Weights of a small image embedding model: widths [48, 96, 192, 384].
Rows from block 10 of a small image embedding model, named by matrix and row number. Rows with one number within an expert belong to one neuron, the router's apart. Each number is 128 + 24 x the weight over its row's rms, rounded and kept within 0 to 255. All counts start at 0. Numbers have three digits each. After the name is the row's rms in percent of the matrix's.
Before each expert's rows are labels from the 100 images, of 14848, where the router gives the expert most weight on average: "responds to" is what is common among them. Only what is clearly more common there than usual is listed. The data: flat shapes of many kinds, plain or patterned, on busy backdrops. In brackets: how many of the 100, against the usual share in percent.
# router: slot weights (model.blocks.10.mlp.router.weight, 32x192, trained with AdamW), inputs 64-127
# up: expert up (model.blocks.10.mlp.up, 16x48x192), inputs 64-127
# down: expert down (model.blocks.10.mlp.down, 16x192x48, transposed), outputs 64-127

# expert 9
responds to: brown shape (48 vs 22.3); orange shape (46 vs 22.3)
router.18 108:137151123125131128134137111143115159138093117139125142138096132123091108159120146144162150099144102140142099110151126107132118121107124158142094114150134176116096123110131131135140118116108164
router.19 093:128090146092139151156127108131102131149106111130103077167146138128130098164159105151166143144145144152159116108109106108127154154119083172128113119115136121106116091096116132090117128122142116
up.0 095:109120130111132145106143124124133126132103128152141151116102129140132082152112122110134167111143111136131101128134137124122112101136122152118118145132104123095116143093100142101182105098095159
down.0 102:184152174118111105178124128111103091044153105141167154113093111116117153155117131120147141159090174105138143156091083167152144110129131141112135123135118098131152132122157071096196109153106145
up.1 098:119141114150158121135191133129146129119090165150119111134125196148083159124094137143096111131146119115123070122136145153128147145115105108124121136136141154120134124152136083106133107135104162
down.1 107:131127126118123084184119113071109113094125118140159110123129134116110117105137125118118106126116134141088126146089099149140165109157187141111110114116126140162118158133161158121132111126115121
up.2 092:103077130156060119142120149110140105140157153145139134098139121160118096140168130152128133120119159184127104137151089137136139146141119105091100141121097105164129143120106144094091108130151124
down.2 092:094114130118112112121120137123104113122141092115164154084088108127069101099141136111152135136122104101114170171191124123118160120116147082167112145110135104084144152140128099137148147149127142
up.3 100:101127136092087135115143101119072152087126132097131171172118120138113098143163112146159167091097156135110100107109135138114143126107092114109132100149104163120122107109126122094129136125146153
down.3 121:128166143096119113159086115109130117107122150148118119105122116106113121133100161106133142149152129147108079136164099149151137076089136167116105161135135179155123171117152128111136113154093138
up.4 083:054131120141148128105165135114118129130119122142101092101109133143078137098118117160091136142120104147091132155090140128127162120112105101123143105123078146158150145157134125121130101149151124
down.4 078:133099119143135113136149165173105111129137104101119147110134151185144147129141127120110139129152131127117147144160105114143160121133140104165117134128101110114101107148096176127110149116127117
up.5 100:143143133102114077144086099172129118107125148136123052147143130104113136127157080166167135115121157103126129136162154138137139124148137109137141118143145107088121080116164151132151126109151165
down.5 094:154144151170112119132106104164094138122106134157156100072121117082130136131113119094145136181110147091152111141118161134127143118109149150082129121141158183109140139144166094088138106117098130
up.6 099:113130150137136117094111137095120164141128126155138100080161084144133118138111110151119082118173146116143134104109132157138132143135121135097120118105171112111091135104135167066155121188143165
down.6 098:134127143149167169097133110141101138134152098098141124158145115146123148169133153131106090121123144145179151087119130123098091172086099117165153128108120141105120142137128140168103113113171134
up.7 099:104143097134143124142107118149093143148110132126105184123139146176117096125150129147122151119110097133103118118130119101126140092154128118148150139144114097112149155079115111102095154124104116
down.7 101:126153135136121167119119133111148156192133155134135112126148156130101129158128140137126122092149132129126137132104147140115135098071074143096142141150148140161056118121074105122124097101159090
up.8 086:128145164130114147130102168143152116133117150169170160137144096171147132118136100177159178141148128143128170163135121068143144165147140130186107109123151130158148105111147141110133108129097142
down.8 083:161137111142159174121121138131114125111113105156130106125115163118134116156094123103125130122127145194117109139125132161141115135090147156149131118127140130111118143159118122144142131109155138
up.9 115:151131148165123161139140089156116141124145139130128124098112159117145108115142111154133108110133154135123159162111088179128142117098110122123096153163155098171157114122149111130123112138105154
down.9 106:130142124156159156092158146154167162134101120094136116134134113154136122148160154171155124136170114154140115128124157101111174120108090120156146133163109125089105106121069156131095105118129116
up.10 104:135105116133102124122139097101131143101102121149132120138119127137089127150108116109168131129148098136160152149130139163083097106098103110072145150165176110150127164140117151122092127112130146
down.10 093:117061119156133121129142163100153097137114117120095121146140139130150121170095126128063102129153160149133135108107147114131129147141111166127134097144105141094105118137100118154134144111180133
up.11 106:123141133062104090086135111129124129165127138124140154111142091118115120146132142144108133128091167129120151146106104140146132096161118113139131119104138143103125129152135096105138118131140101
down.11 107:116136102135158162091126100157129143130093129136111148120149136143148138141092136128079106091123110163139122101110154164082117108103095157131149107133061113121110098098120129084128114120164132
up.12 096:135108124135108161123129126141132136118106164107145103163114140143126136110118158105151134143087145084155137131083116129148119173144170095134105150112136113146129097142147112073123145160118129
down.12 089:115138154136135145116155122088110145114089174146112152078140143110127140132083118136138145112166136158122089160083155145126154126089130130091145141163132152126120133124138117162104100152113120
up.13 089:138114117171065137134089097076132111087122147153181102149148107147158125108107135131109160129097154083104112095106122162124096113118142128139141123096177103127147103121135114127104131130107135
down.13 082:204116120116161117135148120119113104152133116103093114147127150106143126099127093090120097102144146137141110133127144160150115127140137135121129117140099168171137082139159105146149154155142170
up.14 114:134196141100145113140140121086140195120130117102146171079131166106113133108127106131094150090112116105102143107126116169171149124126097145116088133123146152124153157147098184153122134117126149
down.14 108:159147140116136139148079087101108093114140155152125138085102074140096166100123125111141122148131148125098108162149099141155158140112130112118142173137129148106158144166119125120133134157169155
up.15 080:115153084124156106145162109117157168118118114111139124098148112136092101126118138130145122150154113143095153160084177111106098126099102168149068160096113142104134125134101108113140124130166101
down.15 085:089140138150116113125079170115117130109151175078139100141134139106120112060126131180091074124117136105141125112127118151130107122139116102131172052108142111117080155118157117119150137122104116
up.16 100:125149156108103159123182095071140140142124152150133132120107113158110099117132124159150103140112108094150117100178113130141116146101146115140085107126162114107109119162144130125122086114175155
down.16 099:114157179111137155115157153091114118178123031164161092120101127129127184122096124121140144127163132154137175096106096171139139109156108127130117153151135149147123121157144083128132141122103117
up.17 102:177126150141109111103124104123122123140095140129165098097112121134138129121090109126121171134153142114150092136157161137102119120111132104113110129148116192099133154090123136128169134117134182
down.17 090:135137115082085098146128154112118133094148109148165116139122096103104140133155131150177109168141154137120123142122103143128153123133119150130125115127114135109130117098142079125106153156117138
up.18 102:164142065158101122108096127094129141122131107124148183123099111120093113150116150116135105096155127157141129171101150119104089107080101140109103140152132136166096118112131164078098123088122120
down.18 106:082159113155117133109138152159191136153137157110134099177147114173141143136127135177108129106094086102142120101119143106114089141170123119119122131102116069097117091134124126155119129134125113
up.19 116:073082112135158156125127112128135093111123137144106131103165121158146110136076124134132173114163119143141121125132126152121095131170107127121104101129103124086177133108090118131145126109076122
down.19 114:138154123111135097118118108108101148098128126177146159113119099097099110141130156124132157141140131128076131158095093124157183111121123130110134158158151114108132144148190146084133117136106137
up.20 111:133144166141088106102176108139151150131121126162129112093177115104137134098136128146132138112160136093127152099075107222107128121150115122156122125153129138102168127136159142112147138116142138
down.20 111:142125097146160170129130093173132142161105142112134145102176161170126126126109118121151181128117065153103110151151136112104114104130088149096118152125126129138078111137132140137105146107141111
up.21 088:164115134104115127207136106134160123130149120097164115163134131090129125115118156167139125114100123106085072102108113171133125129115124122129104106116131118124127131108128175146121132104140123
down.21 090:118109096130113111129143114125121166122117134115130161138158110157136176075142054135163059115116111109121133103137134099127143147163045138149109151170137122096072162105134134129139159147141127
up.22 097:155127184101107151096095109121129102166134100138111101109152155071064094133129125127128135185137114135135144138121129152066147177140119138085152099114133110111102105116182165105154128126156102
down.22 088:122166087118107140143137143212118099140167092147153094142138139154127142129127084139097087126138113133150124168118174116128113152146126122125151116107135116093132134140144053179098145142171142

# expert 7
responds to: count: five (41 vs 18.1)
router.14 111:152102108108131114105115146131134108149081116076136187151093136122132133124104104163110104138082095166143127120130147102124150116146076153114107108072137115118154118158123164096131099158124085
router.15 094:096121139119153145148109102177151107131104121130091099123121189150165133103125120112132131154106133176099117084171089107163133123141146140129137101124103144072188140142134104161132133120160176
up.0 098:172100115160123133140143116141141126111141118146147138084130154178139124118163113138110122121149102122094104108135151123115153103101109159097137179097127130140149166155102130134135093147124119
down.0 098:163159151085098131174106126136158135105134145126149099128158100137117105160147091108141115142131206110098127102117128087159127143148155085101107172121093095132117141128147101140136153152142140
up.1 088:067126161165098101133129115106173100140093122095127115129159131148162098076133128115101080186143137128131138170143121124147132169130118114141122128121154135108130113143118117130148117105110131
down.1 083:095147104165172113151124113129091102106107099144136150117146127128134139185120153110120189133195094157110140151151146128149147076090141139128144089145167134156123148060110132126131123099116106
up.2 100:140108143159133116083104117188158096115130123152112087143161156125107140140179135147140145148157160133143112066126095094152151118176093081168155125135136132132089092129103166123109134159169120
down.2 093:130139135157156137133099149176133134135121093092120148117145108144138156140124148096145096137141128123190148109135151110102090139097095110166151113127105137127102130157115105113098146127128146
up.3 098:157127160117159107108122124130158102130125120154169161121096077125085123125122147124127157110116086129152102112115144126114129110149105103128114114158091091175112151151071098101131164146098127
down.3 084:122131082097136092096103099125147164141134087128163126124130080142153139109119121090070122076168105138141142126133101148080087165124121142115140115119118107105193122098121158150111158115132116
up.4 091:088114106112153162137124102143135118128129169134146106096146109145120137179166134115118172157142078139126137143128171115149147103158177123131114114158118104144114150113137119127108150089133052
down.4 089:100097115166139137145154138117112113118127132140101165139160115136150115145137115158084146133136168157133126119103133156103141133147119147073126126104141155121147103084129158119155084103156132
up.5 105:171122148137089099137095115107088101095077191130166108088097099098180095130136140164122138104141071091097104133127098140090137136063127163111114123120110141118132096146157124139159110166127130
down.5 109:110122111084107122132157170096140107150140083100124097153100123149140154122158120158107108135171122103182166101121127076124086136126119111159162089098125088114148136133108122138115161127089133
up.6 112:098111127168105126145151141116103167119115152168135132099174119115116141085126122141148122177146123083159174128092139123111148134118125120100119157137101101168083123140128155130171115119138156
down.6 100:148138164168154218135134113139135123096130123107134111132158104149128108099130135140128141098135121136124127113184137115109131108106110111113114106105114092145134156129087100177136132157104141
up.7 086:112128115107126099170127185090111104129160126094163125105108154154143157117153127099105069117097154076153132132121139118148127124118125117135136134120202107122094116108094154154135152151124153
down.7 087:093119139140148110156156144146106126114120053171171116160099065103096112149128127114176127161111149148164155128112119148150129099166103123092169122103133131057159105102157111102117123087118151
up.8 103:121118115098138172129140111142119142116109147151103157122120135127150130154116065104102089102149091141136200145095134097132151100081124129140096138087156089105181127158112108138084124185123117
down.8 106:119129157108112114131112165112110097101127139180124160130103090104120124104145093134117122153112144127113133125185133139162124131133164129177111119139143134108087149112161120115166128175123142
up.9 110:142119111114109133128139103112087130170105112076134145127121190108132116112078109128114121122083107120115110148112123101114142095098160134118178136113112114166124119112106120084090136148182093
down.9 120:085083091137128139122157120102123159141123112185096155086158156109148163133111128115152156137179165180116114099118118117107119086104112176097101122144141141182140098103130161103136111104156128
up.10 089:114125110122130146100114136077116140124154140090107143127095179157119122130106131122104154107120125116101086142170118119096153111128132129129109138115081078119155077109112146142096132144094091
down.10 087:118170139114122143129144130100133110086150092159103135110151132108143086111073098093120124145165106119101153168146104128124117125101141206131127158110109177129126169111167104131121160126164178
up.11 082:184118095103130132113148126108157141118130109134155164138132122139132107120113142109142135100156160137095136126088115147203100101137117098147151130113139113144108137139187147131109111093142110
down.11 084:103088083132105139104117124135099123123104132123117134115114128109140132122109078167130147113152143141118183127113158185150128140110143102116159125148108122095170141123100095098152128122084115
up.12 079:127091137128181143152108093122102116156161114109105159115141137134166132129104093138112118151155132147066147094150121161082164110128127124104139112123103118114150114176104118120106073165146106
down.12 081:140178152091163081125132109128163134148113119127148080149124154135155149124150158072163145180137103105075146156136143097125116160125117121110139115126120167133147091108155123116180132136110067
up.13 101:198163152165156088099117133130157136134091115143153106163135116084129078144122147167168121144134160112145115141138143155160053154137088105139120151139088154168116129108111144175152113148107109
down.13 087:154113152129106091158153131114148158121091150123143171118141085084117104145120113127140133153153156127102096143131105166101152107114150172059124138157168133147143115124136137127157166109140138
up.14 099:102176106158153147103121142166130104108136130127113093151147120117122093158151109141170157113104097142161132148169128109126103126127099138156077115142156137131119133130123157127118118125147148
down.14 085:119147084166171149150148091133120117122123155135133118130138104094123110105113134127120143149105157140131105144137149166134149106163118157130145161182115182102114158179138096169124089137101134
up.15 094:151097141131109115136155123115108095167086135130142171142166133121186096094109141128101093130104143114147143122131106168147136105080123089105158099148087122162144146133118105107113147125128104
down.15 079:107155130136156141113122130140140115112109118127110122154155174167104167147134131122110111148145102124123109125101118101125113174125159104148100134129091084137171109125160166115130135137098096
up.16 095:128131122121132116116183115105161141134117089144179152133089134144139148162103153124123136135095119111152157130089152076134136140125081163130044159129107133109138131140141123121105124136122154
down.16 099:127130139179147137135130098142133163106155151087155113170103149164133131114104160145128100143106122145139166068141145086157134152117160116146133116084095127087123118181125120137139086145156114
up.17 105:107147122131103140127144086176105128117102122131131140128138131101089171143154138203123138142137137126113110094130124118149131147168148134138140125137163104101175110112139078119149144124115158
down.17 111:098097147103114106156138133097115144100106141163131152094133149090115125131117088125160180158135127144105088136131109151146147132128148184122130173176158164176142122095158168105156128110107123
up.18 107:147125069130129110130148160099121127140128130115089130135126139136143135109109060154132101138078116139119136159136175113130169124123138096095094097110123149187129118112182123115112117147124111
down.18 093:106081100122117112112085107147109125130114134136107108136112117098103124087135121156172105134121172162140112127082116131136145164140136135147128121114105130104153124086135155113150111122120133
up.19 088:095076142087125149120106130160116169128139118104169127145152120162136129160115094110115119090127131129075128124165144161141137134113133119098129129135137118100094154140122098130154073145057104
down.19 086:185147143109084125151112097129112161099134167106149107102099136123130111113169143122125108132115161127113207126133087145124134123118108115116150125162142141139115136094135128106165160106120145
up.20 098:148155080134123138150141132140128129135138154138157141133133113133125139139121051103080137102115127110115137174132162119128082144146112121133142061111156124116155127098141136105107143105115110
down.20 094:089104096123158112090179112079172161117088136168128145149132132137143093109166070122134094111164127161094118134119138104126137107086132131107166162111147135103156104134113172133145101083102163
up.21 108:153077150151101133123138165138132112097109164100159171140093173106151140091093134142125090144118082131152093140130120122153121085110097117174095104106113127085166124140155123086153094174157134
down.21 101:064089109132146156123109157129103076112075131126130107159107112121105141135146114136143121155113116173078102153181131130155140143132139184113119155176142110152156139146135127118105141129079099
up.22 105:101108194138140119150110120108092149135118102176121159117147111137114158149136130107173151147111105162138164139144127108146128144132109111119103108121076150192138122103098158128145108119084118
down.22 122:177122111164134172129149140176151125148157103148126118137149119163150155145094122168107138103128115096127119114110144138101120151112086108142135103143099092113129129165102122155099117126142085

# expert 6
responds to: count: one (85 vs 20.4)
router.12 107:112178152178158125118127121161135137135127102139138104135153141146140104151127142095131120106099159131127182121139076116171143145160158098179118136123140149132151121103144100114102136150172153
router.13 096:134118116136133108097146094147118102109142132117104127162127152117151131130105097122097125136122120139134140158119105142119167172175143171155144137140092124092147095177127155163137175133142108
up.0 096:112139148150101167153143123129115112107142130131144132128103094146133121162153092094123079159062115140079151139139092158108123108091144118141163084130161109129187112164124106152143099151123123
down.0 097:143121146128096115125148141132094109121118117162114099127144168128146148123100130116119164164135146100105100163136088141160117117159168128097098171164147161115102106135150142108120119141161139
up.1 091:125104111132116122131135118140140098104129127105104136134148060130118101107189123162138130137174098110165127106138176130120084155119104147139117134132140084101124132160139149147162143125110111
down.1 086:145101129181148114111132134147124149169131097071133119135115132143143125141139149175125141120170110124131134111097114123131076152116132136149135114091125152134135132138128128085140140104108073
up.2 099:131157133119083139143118139173120142082148126105151091113123172100147114139121119162140123088068154178154140155150142126145120106160108121162101114158166132124149097142144096101102125135089166
down.2 108:100106144177148156087141160171170120129132130087123120168137123139160136108129160167103117085199115155190116158128102134124112137138126088160129109128144132134112094125119139136113106111110103
up.3 104:093131145122142144113168136157124121178119098144120151098130125111099104132199102139138158115133153144089160094183109175165120100130187099129123103154145111066124139145103107132097132150185178
down.3 088:126162094154132140131101097163107192153109102155144126104156128158138079125099110096176139085144115097152146131144142118096183117092122127101145161110119134110163128109127141135135141141092116
up.4 113:138174083168150121123173113120095168143135122118175136141164161136111099120131146188127117121117176106160188163116063089154124157127144136125121135130111113135103179134155091103113161108130137
down.4 129:125128091167159141118119134159174122150098114121105136103160142131160121162126114127112158116137132149118092090112147136106111108108076138095138120118120152103146097109115130132094134115136100
up.5 095:159114150138144119140133169110105124083101146124126123153144117152095132135110151134102165062144099171121142154123127074159099115147121151126141174119149156128134101134116157100155098128099123
down.5 086:115156157079138130167136106142086130139133113169136100090134138117105115095148145111150165140131097106134129113089096142130121095121122102115099144126161109114160141153135108136145145131153130
up.6 109:146123135179117095144161165109118185121103157132153153089138130078133122069108117146160118121120121138140142167122073145149107115101148122166144072130137105115136155090085117129106101140111139
down.6 096:095183111175121178150145114151166169127127102103091125152174116167128108141113113125100135122129109124120132123119139106117081117081075119148150096127101137106158064122128170148108138116108132
up.7 108:143141135123137104093075129095149130120137126086097134147097137146130105109150146112185110130123133159169126162124175111072125144141096152116128089124118137136140077114146131136142107131116127
down.7 114:153131122129138132133156123132129090126093111131129173090143154112123094143126073115143155099114155126124089149147115151136140109114136151127128146148140162176116138080164126111119133146151155
up.8 100:109111153113131088105133116079104158156117096121134131143120088130138132163103136141132140089125072167104111134094107144121149181128139126140177104108140124081133121147120150181123108182110147
down.8 102:152102156111074122116103148116104108115165114156129163149110105132075111127128130125159143126115142095120156153166103103128153125124148098110142115138127164137103156133142106128145152135093130
up.9 102:094145126087127097141155171150111128149133088143128123109189168145147191155134137105145091129112118142157164170131129127126150114165146154128135113153095147151164120155090118140134161126141151
down.9 105:138106084132118159112144118178142124143103102166131162116147124111172102163128106093119145130137136175118124131126130136114147134104118154112106130162103151127131079114144134163123142118161085
up.10 097:141128088125169097137179119132150117180131104153146154126143093135132119144144169100134111182128117104104083126123113166131110144099100129128105141120122135139135174119107122177106118108096107
down.10 102:077127115164135146098120107165140124136126128094124157131156164129167113151097132153116147128159143140142094093141141106089120129058123174100152131160147100140152126101132145147123118106154129
up.11 088:121091141118121067115181141096120119101162159124132119083126120110098121112169135127106121138129120143145086134111125170126126117141088142127165119135116178098118154132132172162143122072144156
down.11 088:075165151125074082137121153138077154113174151134169155176120119109080114118131165135122119141107152116150156117111089110153126145110143121098126138129141113104130121193117116128159105144095101
up.12 108:153155121135132129129130132112115089120159088137122084132107135131168088170112107157111101076145099118111132084146154121138095120089101114113147120124159102130157103118116124099160050157099132
down.12 120:132165153135113144141122142133132105132196097133153097182094076138127132125148144164098092117103089103117175140141132112156125168160117094165119114084091071098169154191123101174143140137142148
up.13 090:100124145094122128154114164113105173129134084107121052077131134123136128156154156122196121106143123117138111137143114090121075091157118118142128084174110103118118102119122133127115160146161134
down.13 087:100117091124188145173128130124161089147103112126102104132177115141120131112135124125100175096120114147184098093118098175098111151126079150109154117152124173148144121140177116127073128146180102
up.14 108:126148134149154184138101145128125128110168122140126105102101135160159120106146123087122151145124129121088177106124117110170137130099137124167096141104110117129152158143167089139116133183113146
down.14 087:136146147158137127128151097124143143136135159143121108137116111162102145112110124112136099133132137096127140107163126166146140128144126080147130146117141101112121124157104126136117128171141141
up.15 094:086132140131132165126125124098158104110152129116108150144113094137138093161127118153113122104115155135164072123141139135133163123112155117092151130161112144118186120115160077136125118125110178
down.15 087:101134098132138150109124135130163127121146108105112160168128133119114207119087100134110112144151103133183094097143144155115139150157127123106139154154147141125121129119106128117109128112180119
up.16 107:105148170189143106099078123153117145136147156110126130107150162158136122135047132127076146115120133125152151090107101102151129095182132116124118160141141143177120111067169148091139119117146170
down.16 112:133122106145159148117172119148169127191113090097131134122138127179151119153078129159091149111139089166123095085141151131111099127131093148110170110123145115120107117098122091132102104114142080
up.17 111:133124143133135167171105096139095110110121133132148139152113110147118121139151177108126142103122079135103141128156108141120056130109144086142140154098111104147150115115126090150123150159109143
down.17 135:159162161119099103143100129124102146130147168108140119113118104124088116090127133089136086134094145082113138156145079151129150137133145121138111128151173134113113185116150158115115150155133157
up.18 101:115134116108135156098146169097133179129130116137139091109117194119099154109141167087122111081104114127141180123123173119137118107139119117128139122080138124131140128132137103142122164099135115
down.18 096:126138146098092146126113132162125185122139151116113119152153145160120128107124167167111125153085133120133139107111166108106121096107099109130148123132126129091137106103108119114134131154097122
up.19 101:117141137154126095153146107129134111115148119156143151092150178129135128118161160127158111124115125142181151146124118123142142142119166138139126125131169102122095061130125124097117134145099152
down.19 106:132153153132136147127153145107065115138110107156105129109152132145119106153105109108141124154155134147101091127134111156098120096148104146113126117168148190193161107083138107130161128106128117
up.20 093:145142141135087110168116119127115149148125162136117125098158141112149154100145155163103116098157143103111149116117134116176131133129098141126156145105130084121114134113172111103113136111110184
down.20 085:115131126101147146124183118126160129122111120171123178119152102143098160136144120095155139096129100155126148085134130143126099119108092113145096172131097147087137096083155107096144131101187128
up.21 098:138164150144137095106116148101111124087110102109151130153097142108143137140104137161121106120073134100142139122164089087112126075090164111151132126136123113155184152095125080117139120148141136
down.21 109:103105091184141126087178180152173142144113147092101120154161123155164125146114083116085099087162084164150138122106137138119089131126100105117138106125147145102132106139102118116105125125150107
up.22 090:117153185131096103131143107105151139128148109128177096106096123121115118130122136101167134121095079106103114137107130159161153160090130124149087138135101120143143109141083127095133121142159155
down.22 088:125136148105105125114106108142118128106128167147097132115129151099108092112120147115076105122105117126146125170155110136111144111102123158108119144160160110156152139118174168137114168133143108

# expert 12
responds to: pink shape (48 vs 21.8); red shape (46 vs 21.7); count: five (43 vs 18.1)
router.24 091:126070140089093111084102141150135121120115123109113127184149165119161129126152150152130128153118129107101136091116091127131092098182150106154148119144095128105107073127115131157149160107146099
router.25 106:158119113164097128066145146147092141127101136143128097154144128128101105151134166121111148147153122116132106083166111120145116158124163150154134104115117151124127109088161128113127148134155090
up.0 094:153182141080109107119142122113125126164102139182113135083141124144144130095128115119159116137143104086106132100138131140105108067126148081112161122139120094145157167097120113102111116128149102
down.0 089:110105077115091153101130116121141153152163113121096146138149152105149119116119079084114164122105118121135133120157154165165148132151163086099174167136113099108089149135142141114121150112133107
up.1 108:122141136109114165138166136172126148145127126144129139080123098144141119128165148135145101146115137135125112118122120110186102131131124108148163141165120144111139142127136129117072143124125139
down.1 094:101164073138153133083116109173176153158123115111109143161080127181125127129106147138125117107127096144134168122091138098133113112110101129116146136150100146126114119132128117148111094124136111
up.2 108:105139167114113090138115130153119147141159103153075090130110085166149104141106137132167159125119108163139113083103115121154122126130108134121094123152110137160109140099149119141128146133140101
down.2 114:118153129147153153110148106177131158151097098123114116122129146130128127170145144118141123134139125138143119135139129102116124086125085143134114072122124123135137119095100115118153141124125094
up.3 099:141137147106103169147139131157143087172148158167118120103114108092122172144113123152079104133153104150112081099156136124145171117141143104140141130116123118121158123097139124119142135139097094
down.3 099:114144126095121133153124110120142123133163127134184099174135084114101121093161123149106126127122137107113136082121139106190146141168133124152132126148108120133118124154141115137149131144148150
up.4 096:133154104188135157112136148115077158120116143129114120142136139161108106119119160107133168158148140147099161149163150157093135155117148112152139129150152118132143104107143115141123117098136118
down.4 110:122138166117114119145133108106093098096120118141138127118136155091108102139155102116124166135129140125102110164127159146161143113176179117123137142134157145167092136113137122130151115116115158
up.5 103:131170113147125106142133154124123092127103083126095162125089145088134141138156129123116150100093147135136110103111092113138139123120120130157148158081087143104097116104091134155102157112132129
down.5 096:134097131119114132156142142164141106139083111096104120153120145100146094120077133115080094117130149149124105102084119086119152115141085109111113148108102096150139124111131142105075121068162108
up.6 094:163108098148106127117127113108060121136104132137152110092132153133092129136095134186092117129120124100113110112143154169082107112095121076111116155101122092137094113126092082112099112110095103
down.6 090:112103135091129100103103140105116091105158119144149110122117125108134170111126134139131145168114146148136112151092126138126097132128110157147120132128126123099135140101160127072165174153144128
up.7 093:133128153179160095136103121107123124130134123146094137167128133143143083133150131104154118136142125115118143165151126117120163132108107119114179141132109173168110083108107118136132138123096149
down.7 102:101131080126146136120151156128091112121088122140096120137145133141176125152113091149096169116086146169116080100114130135157116096084068166111118123118192142180114135092115134115110099114159110
up.8 102:111138158115129164089118158139154152141130104157101128046109139178162128117122119077118135162152120097127120129161114119115160157151132115110123136134119160118172149088126164136140104147146151
down.8 110:113149110174143156137168140181139161150119141113128117131140103167138147109138142148083105098104089098141154100122200133108117103111086076127128128144112128096121098135090129100127119112137102
up.9 089:134170171159157115099095111181135127157133156177122107140158166114156133123114173117141090161133144102163077098111087085135115067126138099160103161141110129130099110106127158128119129166124117
down.9 080:129136188108146097146109108132143115101173095136137123163062142131092118144103162152114117147145179083098096155182142138135118160112155141138142115159116133103112133142125125122106141139149105
up.10 099:096121108117080158107159155178114149107110146119162103088100115151162108115097152109144165084137105151082119133126160153129112148117164164110135129071146136139172139133159155132123118145094178
down.10 095:189146099129068166131133133107168150123117116123134135140086108148103116105128129107163146146116110094127115136104135135149144155160103085093132099107178175120110128133092096148089116164101149
up.11 102:103126123113104162134093095116123129121089161153094101118114092150117116112117105076095118111217131100104146126131124110113092094154176153125125151136104122147147080144157172102131110161131094
down.11 093:127114148133125113155130140101128136148152170106144139186060090144119124112109142130089107150138083111117097111143166125135132153160135139117116115159142111097117105147133103140148135111156121
up.12 089:144171127120149115109125158138160105132146113109133137103172137120159103094091144101138143142134153178167141164125138076146125166143123097150139111105121118092142121142098117150124141108139124
down.12 080:096086157119150143125123083094108141127179130099129126133144130144144149087110139113109095123112160090122081068134147139077138096138131157137134158129130094157122161112136131091130078137087092
up.13 086:106109130126133142124155119133142116120140129140109177140127092085153113160073136091101152136140180104071145136121117127125152150091124094104116114105108147173133146131171169183151121098111095
down.13 095:148136166154133115114083162164092105079109110173115111098119122107151093091121144116130147174126118107093115147127142130113150088085117124111087125117142142158125141109157144109132141170125137
up.14 094:130156131149101117077137114135080112115151114093099121130114110110148108152125106142078152156133096147102119113145151133177123126116176157112120131153127144131160172154111114123105125115157127
down.14 092:179152148161119111201131161115112139119120131095131156081114145096079080140073114121155115140158150119152115143135089117138121160127168118119117150148110155151118159080138095144122128147158115
up.15 095:106151113131139080124124165112183141146176168154159160135155099126139114118114115115113133124175092168120124056136121117139107145146111121135104154157089115149116132131143194126127160134149112
down.15 081:117127156108153108122151075108124167145151134184112116111127139093131111096156160094119131162079134121091129113124121102131139124152140120175118136122093129102115090195166141123136127146115162
up.16 101:124104130146106142111114108171115106145119104142105191138144130114121163134102139145155118091139164120147144106125118138132084113138094127132172108090156140111157109127095111130154107141143148
down.16 081:143075125111106097134146105121107135099097167148148117105128129134089134167127160156122101156113109122150127111135098143106142120110117154103144170124108132094150160116150138122141098124122116
up.17 104:133162130128117142176109141106114152125080120117121134123138150147106140141150152095110147162141134102150123135165159170123145154108125159090113134166092142145114121079112170156142110146132154
down.17 097:077097157165132155127147106112088135143122108173134105095160162088109103141108147139161134120171136127114081147168121154145110086097132126104102132131137160122146147107129172088143121121124118
up.18 103:133105144089143139108098163136126123114085123124109152083116134114135144138151150149126109119135136156086173140113087158145140138117165128140136144133142143112121190146096109129127135125132129
down.18 095:148148082165149176114103094145118132134148150147097131072168166153153117156083101134141153136126098166172127165157159150081092150113108123136138133160134171144100137095131142140151116139157113
up.19 104:142105173119163120124146089098130101145146112117106126079175142127144116129080160121111144136140108148171105133135139157115121108087115137067175131094155154130147132088122136128110151143141133
down.19 124:118092110169156148132146151142143124176130096110099100157120122156139184148098104136091115128099125137164132106136173114112089169094124116143146092122091117117109116129115134129124143112119105
up.20 106:096125171128124134065145137109116163164134132131141118115099121107126089120167120140114102062136166140144110148157133126158115140127125148109130102129118120151122169094121158145145117193147137
down.20 103:103120106139083117134128093093118105121124141164131147098169124122128100128117141102147168162136143154118114131152125162151154100088162134082124167131136132146151129121151123096115090094118148
up.21 092:123093124123149110113134093084120143135124084080132138149108143121119102142134122089106142148120137174154135119148128087126139132137114152125111155127119093142099073114145119147115138112135122
down.21 095:103113105143173139085146102111128128146104104100089138108174114148157117148153100107120153119154138168149123116119141113136085129159163121144131122093087153149157113127075145136102126133138103
up.22 089:120157105141118125137139118125143132130121079079122110132181151135105103116142150125140108145161108124145125134109146180129144146147115119125116100125133120105140156196116086113109177189154108
down.22 088:159133149134110143148126141097076099086112137123119116148120150119137126088126087123134138161147131114113128128180121128140172144135146135117129082115151180144158146087174105117122114096144168